From a checkpoint of a small image captioner: encoder norm batchnorm.
Rows from block 5 of the image encoder of a small image captioner, named by matrix and row number. Rows with one number belong to one channel. Each number is 128 + 24 x the weight over its row's rms, rounded and kept within 0 to 255. All counts start at 0. Numbers have three digits each.
After each channel's rows are labels from the 100 images, of 14976, where the channel reaches its highest value: "lies over" is the class under the peak; "strongest on" is what is common among them. Only what is clearly more common there than usual is listed. The data: simulated stained blood smears. In brackets: how many of the 100.
# convs1: grouped (8 groups) 3x3 conv (encoder.blocks.5.convs.1.weight, 256x32x3x3, each kernel summed), inputs within the group 0-31
# convs2: expand pointwise conv (encoder.blocks.5.convs.2.weight, 512x256x1x1, transposed), outputs 0-56

convs1.152:138140127102120103120151140121196112153197108127113133141124148137159099156128103134098127118118
convs2.152:108129148130098100147123184124168072140122118165117127110129135111090135117100121115118122121096109128100092100107107116164134106153136161159133148119100138168139085095132
lies over: nucleus (60); large cell (39)
strongest on: kidney-shaped nucleus (66); two lobes with orange grains (34)

convs1.53:122112082167119140128150138145128134119117157101083135111094152131093108135111150137126087125184
convs2.53:128142129139132126141136138122133157126110127118124145174125128116131136114149130121143069156101112114136154142122112103126137122112166142084162127119175133118111129125152
lies over: large cell (96)
strongest on: band-shaped nucleus (100)

convs1.104:136180147133122127140139176146156132113120105129155107101098107137107131160098145123135107101187
convs2.104:166150122136114148116097148152138143117111085109087130177116143118118084107135129121100133101154158143124128122124108105122102131135119139132104079155143100141097135120147
lies over: large cell (63); nucleus (26)
strongest on: two lobes with orange grains (100)

convs1.195:110106121121199166125129124118118111128141119147119104120103131122193148174130105103117115122116
convs2.195:147153148144123120140082081134134102144126142099117121128138141136120149136109133138130160122130119121117096113137091143129068130112102146153153127151127164130172121117113
lies over: large cell (65); nucleus (35)
strongest on: dark grains (100)

convs1.114:114107149189102136113147130095138108128155126116136147143066101133107156151112146163127110114106
convs2.114:128153116096145134131145123194145162145117124117134149112128110122128099108112124121150130126079091133096098137135141120108138102096156149158107122122137129113065128160138
lies over: nucleus (56); large cell (44)
strongest on: band-shaped nucleus (100)

convs1.139:118143111149076039124092156106130121112117096141124130128137110136143121112126108147119123152130
convs2.139:111135138131128136155119132136138075148145156153164124112138182147130122120134115161117126068096147112126115144179136077121114109134104129084122123119132103096120133134121
lies over: small cell (94)
strongest on: discs (100)

convs1.218:180165114167116136177117105113114112121120131130111165129160146145131110106106136113109106129181
convs2.218:103132105128084126132194114060102138061208108096175131108088109103093148118118134149100124098146126127156159148099119126135145128131128142149130127130129145106132122139154
lies over: large cell (86)
strongest on: kidney-shaped nucleus (100)

convs1.96:172136141089133142138112116152150159109125135148132152099134140118150154107115064093088142130150
convs2.96:090102133160108115111178133115120170141085110127159125152099137076141105109081089129108174103139145119161138126119178162083093102109091148102139132161087113141150151115129
lies over: large cell (45)
strongest on: band-shaped nucleus (100)

convs1.69:142120185095126101087124145128162151158134128123131102171106126136116149103100134095149131125084
convs2.69:143107177126141126140091145145086072145111133135160120147109153145106080102116111107079148115157135149109115117112104122089081106151087085079082151143145099137118073174123
lies over: nucleus (71)
strongest on: kidney-shaped nucleus (100)

convs1.6:113102134137136164135119158098166107140114127102099176143163125125120181084126117134114102099134
convs2.6:107086113092142106084131082150132091153175123154095118114124114105127137098123145121142090167119129164126093116106077124117102085115100113151120121135122130150121152104102
lies over: nucleus (59); large cell (35)
strongest on: kidney-shaped nucleus (100)

convs1.32:168115164172127138127131102128124131134128118117122118135149121180169157172132108160114173097126
convs2.32:113182129129150121129100106123129078130150171123146131147121144158112110142106168122154145114151114125102142111180100166119129109130178142145173117144140100125149135107167
lies over: large cell (87)
strongest on: two lobes with orange grains (100)

convs1.184:122149125141103186108153159134103111128126124091092127139140189155125140092112131120161143112122
convs2.184:188082098062144089174112126103146101161173122123148124128132097168188093148097149148122150137089134138129123109087098113076107141150095137083170113118131118093121181111124
lies over: large cell (81)
strongest on: two lobes with orange grains (100)

convs1.196:149155125137154146157114140110164108129127104132136124168151120162107162085194146120108145134137
convs2.196:072129103116119122133120105118085125051128147136089089146094113136125133101115133126160141114119119135170141136142160098129105130129094099088172105154120124105137136166138
lies over: large cell (76)
strongest on: lobed nucleus (100)

convs1.25:119134147131144113150117097166116115127127084144102111189094135137122100142140183142130092121115
convs2.25:140143112111102169127090118155099108124158121143110095123107152109197091118093131091112117077097103115073096107116121075119129149138155082130116134127154169144146152119134
lies over: large cell (85)
strongest on: two lobes with orange grains (100)

convs1.55:156149168156141121106109097147116110121138112135093173168141133141151173147108121158110169132122
convs2.55:115177090131108125129140118085087109126104104152146100089081162125130106110123167104142131144105132137102130117175120140104124162094118127121127110136109102147111136145110
lies over: large cell (69); nucleus (28)
strongest on: two lobes with orange grains (80)

convs1.161:150132135101140123126090122129161097106152134146123177150087117109096140101114136140085171133156
convs2.161:151072103149137131115084104135139113167135134137147139130131125057099133104133117154151098110114099115105103128112141117123103119131113131181109102123173152145124105106123
lies over: large cell (78)
strongest on: two lobes with orange grains (79)

convs1.56:143135161138128118109075105150102103100129112114115160111161096136118147176105134138137151096091
convs2.56:117125080109132112171119200175146142122133130112116162126090164100132124154152140149131078165160106117087136149132105106155129097112154172122113136109091125128110158141100
lies over: large cell (61)
strongest on: two lobes with orange grains (100)

convs1.146:100130118136135135131091154068116094127101120111149110098109091120158130094130112117159156093104
convs2.146:178150102127113149141129127133144080179124065140150139086129145138097146110116131118159123167122134117165134074132144165141130126139167125116099123106106134146122127123122
lies over: small cell (97)
strongest on: discs (99); crowded (65)

convs1.24:122127153110117141167121139116146095144111144161106116210122106137122150141109133152167107108124
convs2.24:151092103105110111170107137090131150127129093178114141089149125150114133101128163132097109119126074149118069118073154107136103140129131134131157124170113106131139118103077
lies over: large cell (46); nucleus (40)
strongest on: kidney-shaped nucleus (100)

convs1.135:121139157092109187148161114152161129132150112127145146176125165120147119168119147119123100146122
convs2.135:126082140146145134156133105117133092111123100170142117133131123114116104120087112122139153104146120097152117141131153121118133175124092107099131115148150167165146144102104
lies over: large cell (60)
strongest on: two lobes with orange grains (81); discs (39)

convs1.167:109138134181121162142163126149112134151127122141125126146119173146166118104121109116181153103165
convs2.167:117146157181110103080083120120087124130131098110142111093102141084138095126122098095149122155222095135130138119124171113169107128093153138136130117103134100096122104131126
lies over: large cell (89)
strongest on: two lobes with orange grains (100)

convs1.119:151141140149147131161111158142120121092121118102192148143109124161110159125094147126130092102161
convs2.119:131197118144130139123157161135121142139102137102096110132147118096108122118122169131139208150094160102097099113134118137110096132127117118094121100152128124127073126115130
lies over: large cell (80)
strongest on: band-shaped nucleus (100)

convs1.154:124103121119149165091138131121130077147133128092105098123099112093124095111127091092134151164145
convs2.154:140111128151111154134151124117108160105130069095121136110123096166134105087122127141122112086131102114175110109162191124160096137125157140064134107095135124140115122102153
lies over: large cell (71)
strongest on: two lobes with orange grains (100); spiky cells (36)

convs1.217:120081139126128093125135146101109150147167123160117097100075140128123162102135148142164119095122
convs2.217:121176132119129180124125138163143090142136143143119094122170109130104123132147127153150087106125151128085146125134108121152085136152118094130142149125093141120148103089113
lies over: small cell (98)
strongest on: target cells (100)

convs1.126:102098130137111101108148096118135155107134126116117144161111065127097137120106122162155088099102
convs2.126:112142094146139149110113149143092180075103111127126140121091143094125117168150163114139130167207159137156156109113189135151155102083126114119104108114141147142106093174116
lies over: large cell (26)
strongest on: band-shaped nucleus (100)

convs1.94:110121115105171119114111160126099126105149117168111111111121138135084167149133153084086159130139
convs2.94:123086122083139170096080148132123186136135130134174137099103118184111112102154145133119131135109096130136123107133154104108089108120156142111063133107118074092135130080133
lies over: large cell (85)
strongest on: kidney-shaped nucleus (100)

convs1.142:134158110133135121128088109122137096134110095124109128093090076102143138105128096159146162086126
convs2.142:058119128104139147151105135081114117153137135122160124115152192130128094082126145125144134104163137151135137122103140104168165128138120071105145133153164115150099099148131
lies over: small cell (98)
strongest on: discs (100)

convs1.52:084123114098091115129115121125113130169117158127126177109143195137133090128122129134130096108138
convs2.52:146074133106104153107142119115176171121083110157118147093105122105097115130139120138114147122168139121164133111086134135127110162130116127113096100117168121100103123128102
lies over: small cell (81)
strongest on: target cells (100)

convs1.64:101167109151139131129094142147105125125120173156134129148121151104098140145186099088126134119094
convs2.64:125096099136160133145171079102163108141077141091118095161081145153143124102123175119094089114073106107181093111111179124116119124134140143131116129149120143146095146127145
lies over: large cell (85)
strongest on: kidney-shaped nucleus (100)

convs1.199:105125123099175163109115120115131112136112109126144119164134113157199150141178128109108134113128
convs2.199:154125125133127117132139141088162127135129136103133135084103124121120145174102118120099122143128112126102134093105190096126108110146105146127099128123077140126143099095171
lies over: large cell (69); nucleus (31)
strongest on: dark grains (70)

convs1.10:140120102149151175167127150147154120166139108130111172119137131081104132119168124136114138086144
convs2.10:137094123112131126150085084169097129168158157133106101061133088138143106139115110130129114128153124125077132085161106137135122144126125126134159111105109108142109120165088
lies over: nucleus (68); large cell (29)
strongest on: kidney-shaped nucleus (100)

convs1.247:101140160178115138151113119111141154099188116142149099131103136147112120132161111159163153142138
convs2.247:100139095127125100133096108140107097112114119090131101134136116114120155112168137118100130091149135104159109107145117126137139140116110155135122135136101159152102124093137
lies over: nucleus (96)
strongest on: dark grains (100)

convs1.156:120129135140141123148117151127193130165186138133131123122130130144202108120129127120121107102112
convs2.156:119146144128118139139154122098121092137079138075175138147120097157140125145114205156132105095144121130103084137157102121079131129138138120106122112104139170135147113133125
lies over: nucleus (57); large cell (43)
strongest on: two lobes with orange grains (100)

convs1.3:140148132097162122070146110146110132099145157115104136108108134140126113117141133073138163098167
convs2.3:124126174139143170110120138116089169104128116107138128186099139105106098090154128136153164173118090093146143095127153119109176134121145148104170133118107128117120148166153
lies over: large cell (62)
strongest on: band-shaped nucleus (100)

convs1.123:129091119143125102066133102108127101166168124130092141144169137129106137126133130134151108139081
convs2.123:116095102172139124083116108117188097130112092139138162145138138133105118109093125077112137130081112137115109129133121137151155114150190126100144123148082128149124104070109
lies over: large cell (94)
strongest on: band-shaped nucleus (100)

convs1.169:112123118131105141107119100136164174108107129118141191160120133127177126145136152111153164146110
convs2.169:149145110159157153110117149133124150190112123120138119134097144138135157162100161098105076086105146125192132088117165096136115154094117145127101114101096104119116100112134
lies over: nucleus (61)
strongest on: round nucleus (97)

convs1.198:105125122099122129082084140063143123112131152114139094160155123119121126088141149116131090118138
convs2.198:125122090124157125167092125140135112133134095096139166087140118145152142118125136118142119116155136142181162171100181145094145121099137106149197124118103116101116134162121
lies over: small cell (74)
strongest on: target cells (100)

convs1.206:141210123096116162076130126124144120147113119145109135095173141120138105127119118135133134134106
convs2.206:129117098129114139126152142082114129078110173112161130143081135161122115132116130098160125111121087104131117108140107097133132146104106112138098143156151094148121128143100
lies over: nucleus (59)
strongest on: round nucleus (70); target cells (51)

convs1.124:122120127081138134137118143126111081143134113113143146139109096149126134173122113097143132114207
convs2.124:121144144131181128081150178123113098149089139140166169181140132139132108142081131118124098142118111103107140130085101135149174133151129119187096094164176119149138106107101
lies over: large cell (96)
strongest on: band-shaped nucleus (100)

convs1.80:119171137155094114154101104126167088131126163133117132136107169144116188150142107125129132130149
convs2.80:168143133127110091095152154165115144101133102143109147138109117152123089105152087087063165146137148097137148169132136111133070143121129133156150112147124122083123065145121
lies over: large cell (82)
strongest on: kidney-shaped nucleus (100)

convs1.66:103143164139120085100105130112139118119122153177131121138158148133103163134151116111139113192152
convs2.66:105117135101094105075150116123130136139109123125127092092129147137097091115134090150112153121105094118110131110132131133125084107110140152160107114126136142096149121118135
lies over: nucleus (43)
strongest on: kidney-shaped nucleus (100)

convs1.19:121114113122115153164115185141162122129128130133118175130171120090123184112092114115141126119116
convs2.19:082117113103116121158107148089132105113111148151168105177155098141157113133132116117154138132083146139125108126134108114123141122103143155131150118193120095135101100135106
lies over: large cell (93)
strongest on: kidney-shaped nucleus (100)

convs1.74:149179145141148134143154100122148135167147162113160114130126169164119168134169114149136111108123
convs2.74:152108114130100130083151159131096114112126116136139108095160118128123114133115143112099087102161154126123141101125130115117124124083096109144100146108145136103137115122120
lies over: nucleus (89)
strongest on: kidney-shaped nucleus (100)

convs1.83:186136139119149118133132107123116156136115123118132211093107120135142091107147154145150123131124
convs2.83:158093101130124149125125083118112130108118168158130134162098121100155118163126144073135130134149143165138197074128108108138111163138116136130122115134116163115130126144098
lies over: nucleus (53); large cell (47)
strongest on: two lobes with orange grains (100)

convs1.5:099138152104159106181163130136133100139089144104118095144124123117123166157137141157171131105126
convs2.5:121139128139096126135086083123180156092160092116101132135125138089180118187178091131123111123123094125137083139153079120139141126126136105125126132162155113124127135136139
lies over: large cell (39)
strongest on: two lobes with orange grains (99)

convs1.81:132148112150107133149120136124153073100132137132082128120098163146098183134146154129169139131110
convs2.81:117129111124128116107121143174110102160115110196133123090131106148159153144093076137124123129172105144126131132087112140129120114126130121127083136130126149126131154097107
lies over: large cell (54); nucleus (41)
strongest on: kidney-shaped nucleus (100)

convs1.251:132111106108092109127140131150108105152119147116112141129160109115128165164170140111112083177164
convs2.251:111144101129150142112108136073117181078144174066140127166088148105113146145159118135100140142130119123126136125164142107119175115078133099133123121094163114160137103124153
lies over: nucleus (47)
strongest on: small spheres (63); two lobes with orange grains (61)

convs1.57:103179121123158119155104141194112159114150136114130153155115146142136148108139122113113115155168
convs2.57:147148146130095134112116131095192139162135092094084129064080125129149139126167094103156133121093142146149063133096127120114134118143141115160140111139128145088142182168160
lies over: large cell (89)
strongest on: two lobes with orange grains (98)

convs1.246:089103130154144122134104104109143136084136120130106108113134154119092194178153141124118134152135
convs2.246:148135140122146161075163103141159144171128121132113137129115072115122096146097152149142147110110093079127131097149129150092097053121110093094141089091123099110166126096092
lies over: large cell (86)
strongest on: two lobes with orange grains (100)

convs1.216:142141108150113122158128103130136137168145131130121118191155115176102147119160161093110098132148
convs2.216:124143134121122129117116093087085105128076095131162115077133168115151067122099136118099056130156156128083112176170136128126152108126111118068093106107093128147101157120148
lies over: large cell (87)
strongest on: lobed nucleus (93)

convs1.175:124130144147159118136145112092151113113149158164158123125116098105090116114119163155064126137154
convs2.175:137122130106126117127140133116169115100128118147109118112105121143134101173119098152125138143159147112147114122077100155117134098115152106095134148196114131094170115170141
lies over: nucleus (59); large cell (41)
strongest on: band-shaped nucleus (100)

convs1.89:117169155137155114172095110128111131160105136149150099149102154143132167136170094101143142115132
convs2.89:128116087115126116108095123088157120128116134127159147103089100158142100106112128151109095117137133139159158105141124116143118133131146109112132122162142142137121125117129
lies over: large cell (59)
strongest on: kidney-shaped nucleus (100)

convs1.252:125177134134069126144120108117137129126104126113105112108116136104130151169176110170119112166149
convs2.252:099110092137106137112131109116110121105109136118131122113135122116105125069106104142111142139113146154127152167141155135111136120145168117105112107119140105113164136143148
lies over: nucleus (80)
strongest on: two lobes with orange grains (99)

convs1.197:141110132132095110142157134166128145140115137157092174104108115094102087148114112147090162149143
convs2.197:145111130101163133136191106129044105130120135135123117134111122135163106133123155126091091090135117126112122163089100112159133094100105122139159105122115139111090093121144
lies over: small cell (65)
strongest on: target cells (76); kidney-shaped nucleus (38)

convs1.173:114102126135152151114124129122189169106109152145115125187121096117149111139130169130139129095150
convs2.173:147107128112140109117099113166140178111138118110124144100104120123135149069133125111092091112116112094095104150155097122149122133124138113176133137095158143077124131101099
lies over: nucleus (76)
strongest on: round nucleus (99)

convs1.38:181104171183111142131118097121110104123123127153117119120130116144141161168114129126105173109147
convs2.38:118129173128095116148090127105139118111173132120114103130147178099122113135137101136114067135182161149123147098130144123097156147154141140140159148151086123081118148102122
lies over: large cell (66); nucleus (34)
strongest on: two lobes with orange grains (100)

convs1.248:074123125122146093137151091124130138132105128112099132113150136094096149173129174114090124145153
convs2.248:117156120099146186136096084118113108123114136140135104142114050149126167046127088157113114122145142115132153104147103123120114116119132164153099115128096137112136113130114
lies over: large cell (81)
strongest on: two lobes with orange grains (88); teardrops (32)

convs1.42:075115096111097140145104174142116151167146170141136118118120165108111120117122106114113109111165
convs2.42:114127163104082121116125091137160165114137115196142106111142081048138147115125108129130091096119113111107098131138148128109139113112125161115119131137097136121134138126146
lies over: large cell (74)
strongest on: two lobes with orange grains (92); target cells (42)

convs1.54:125125193133081115135118114149167131150120124118163167137161115128146143138123123143122153128184
convs2.54:108133128133110129142118171119140163073137139147084128125111125141132148132135163107121075128115115126091147116132127126141119112150130124107089112138105131102158114108155
lies over: large cell (41)
strongest on: two lobes with orange grains (100)

convs1.223:148165111160107140149100110086119110112138147112114145113145147136121091128092104069129098152146
convs2.223:095138122163124137151091047068120151133097104119112109147129137083094110132149137119141083129138132114139164090140135100091140126116128122116094130132122120112082123118105
lies over: large cell (88)
strongest on: kidney-shaped nucleus (100)

convs1.191:099138080155134142127155132134148171154120117120149151182092141156133120110126162131147164115154
convs2.191:090105116138133127133104103069076135152135129086117136135138112137139133105096165119125145084118150116131129089120102111108139121139103152123108106119114158128110108109102
lies over: nucleus (68)
strongest on: round nucleus (89)

convs1.176:116127126121112144118138077137148115136114072133116157141088183153128153100096111122143166129125
convs2.176:110146187102142134139153116149109059160131120102109126147091138079148131170105152145123140136127100127127110151089151114081137154120117090138123152091081105154117132123156
lies over: large cell (85)
strongest on: two lobes with orange grains (100)

convs1.48:087116106108113134106136170119123132113145123120136121119165141106088086112160161088152086104121
convs2.48:110138135163128118167165132092092139084146144123151142134129127120133145133148143104165111151145151131066080161154129069136138107161188135067125155142131135146176143108115
lies over: large cell (62)
strongest on: two lobes with orange grains (97); target cells (34)

convs1.115:148191128162124118131128166167150122118108136094136100105126115136115095124124163166161121121102
convs2.115:138127119098096064167127079137081085110144122113111099133144099095150096129142104123112114121098160136147053160163147127139088097153148124125106139122076088148149124115113
lies over: large cell (83)
strongest on: two lobes with orange grains (100)

convs1.11:111156127100138088129148097136113108112111157148105100137119124110123102175115136134183175100137
convs2.11:088114113137114138159105162104103168162146136123112119141119142124161171121093135128102118152145109170139146171117212117104124136163107123136115124138140155122126112129134
lies over: large cell (60); nucleus (40)
strongest on: two lobes with orange grains (100)

convs1.215:102070143106110113103146141116115151120131140108104116094070139102138171135100126148158108119122
convs2.215:131107150099148111105121119123148130139133114130111133132141141138143102125146131127101134121159118089141149124123137155152122127161133132124111093149145121127128153104106
lies over: small cell (84)
strongest on: target cells (100)

convs1.91:116096142130102115114146110129122102171135090111101132135141121159117105099095128146163133164186
convs2.91:145137121129133152178183148140105152158160123103128125135110144129117115138153131104086144111116143176093114187149160146140134127147126163154113111110149131095104145121167
lies over: nucleus (79)
strongest on: kidney-shaped nucleus (100)

convs1.166:133139104141111113121143077107139082108100082142130175130113184113140120139098119129138132137152
convs2.166:107108165142116139140108134158065135096156140171141101083107168142155109110118118104114097132132108127150129118137100128106116149126070137159115122130139121108086150128102
lies over: large cell (98)
strongest on: two lobes with orange grains (100)

convs1.122:165081109115145115114136101089100146142131130108173168143139115148127163109137127110179110129139
convs2.122:135138111131145071158095097146113091141169172107165116131092136098141155123120145151120097127169097072133121101125117158065124128142167128119148127143124176142113176127122
lies over: large cell (85)
strongest on: band-shaped nucleus (100)

convs1.136:112118108133120126140137171155146154102126147164151137115162109161130175118163141078124139169120
convs2.136:100079126107130135153088090091092139123104138149125124101157106134149170114104101112137153121149104133143132125155108129154150137104126111117130130138144143118115145107127
lies over: small cell (58)
strongest on: discs (100)

convs1.144:153128111113123105119149120136182123165208090122115109118118140134170128151114134127116120116123
convs2.144:095121117129146149130128120094079110116133121089077132126101092166104107111126129087151088095097115128104139113105114154100143110108151141078110128165134112143108160102110
lies over: large cell (90)
strongest on: two lobes with orange grains (90)

convs1.239:130141121110132172111115113121134121145171114181171126108104125134116137108138109166193129143121
convs2.239:108104139107088101089107113170105110084130104141148147113126125105103098152119147130154184117142111110101145143125120095084134172133131124119096116145141142123115146123140
lies over: nucleus (66); large cell (34)
strongest on: dark grains (100)

convs1.71:165159111116176079120144126122173164100133154120123180120119123111110138154132160138133135130115
convs2.71:141126113100141121118162102148138108112115127131143151106122109106117117107136147126122101146112115130153115100111144136151135139134125108101111122127157162153155095105135
lies over: large cell (92)
strongest on: two lobes with orange grains (100)

convs1.224:139150105130105168128122111131156106115145115156159127096093126169109131158155091162164106160126
convs2.224:098105110124094082126113125187114091144131135112100115063152147108117079186115110116122113124118106169105149117133126106138113148131149091132167118161134184115092111136113
lies over: large cell (67); nucleus (33)
strongest on: dark grains (100)

convs1.63:118134150140147119123089138123125112110111133105104175120184133202132104153142157133127142140129
convs2.63:092152149122096102103099157078112118129130147142050103133126117144090105138127127124118090131159123130127107101069122118069119124094117097092121131091113070124154098113114
lies over: large cell (92)
strongest on: two lobes with orange grains (100)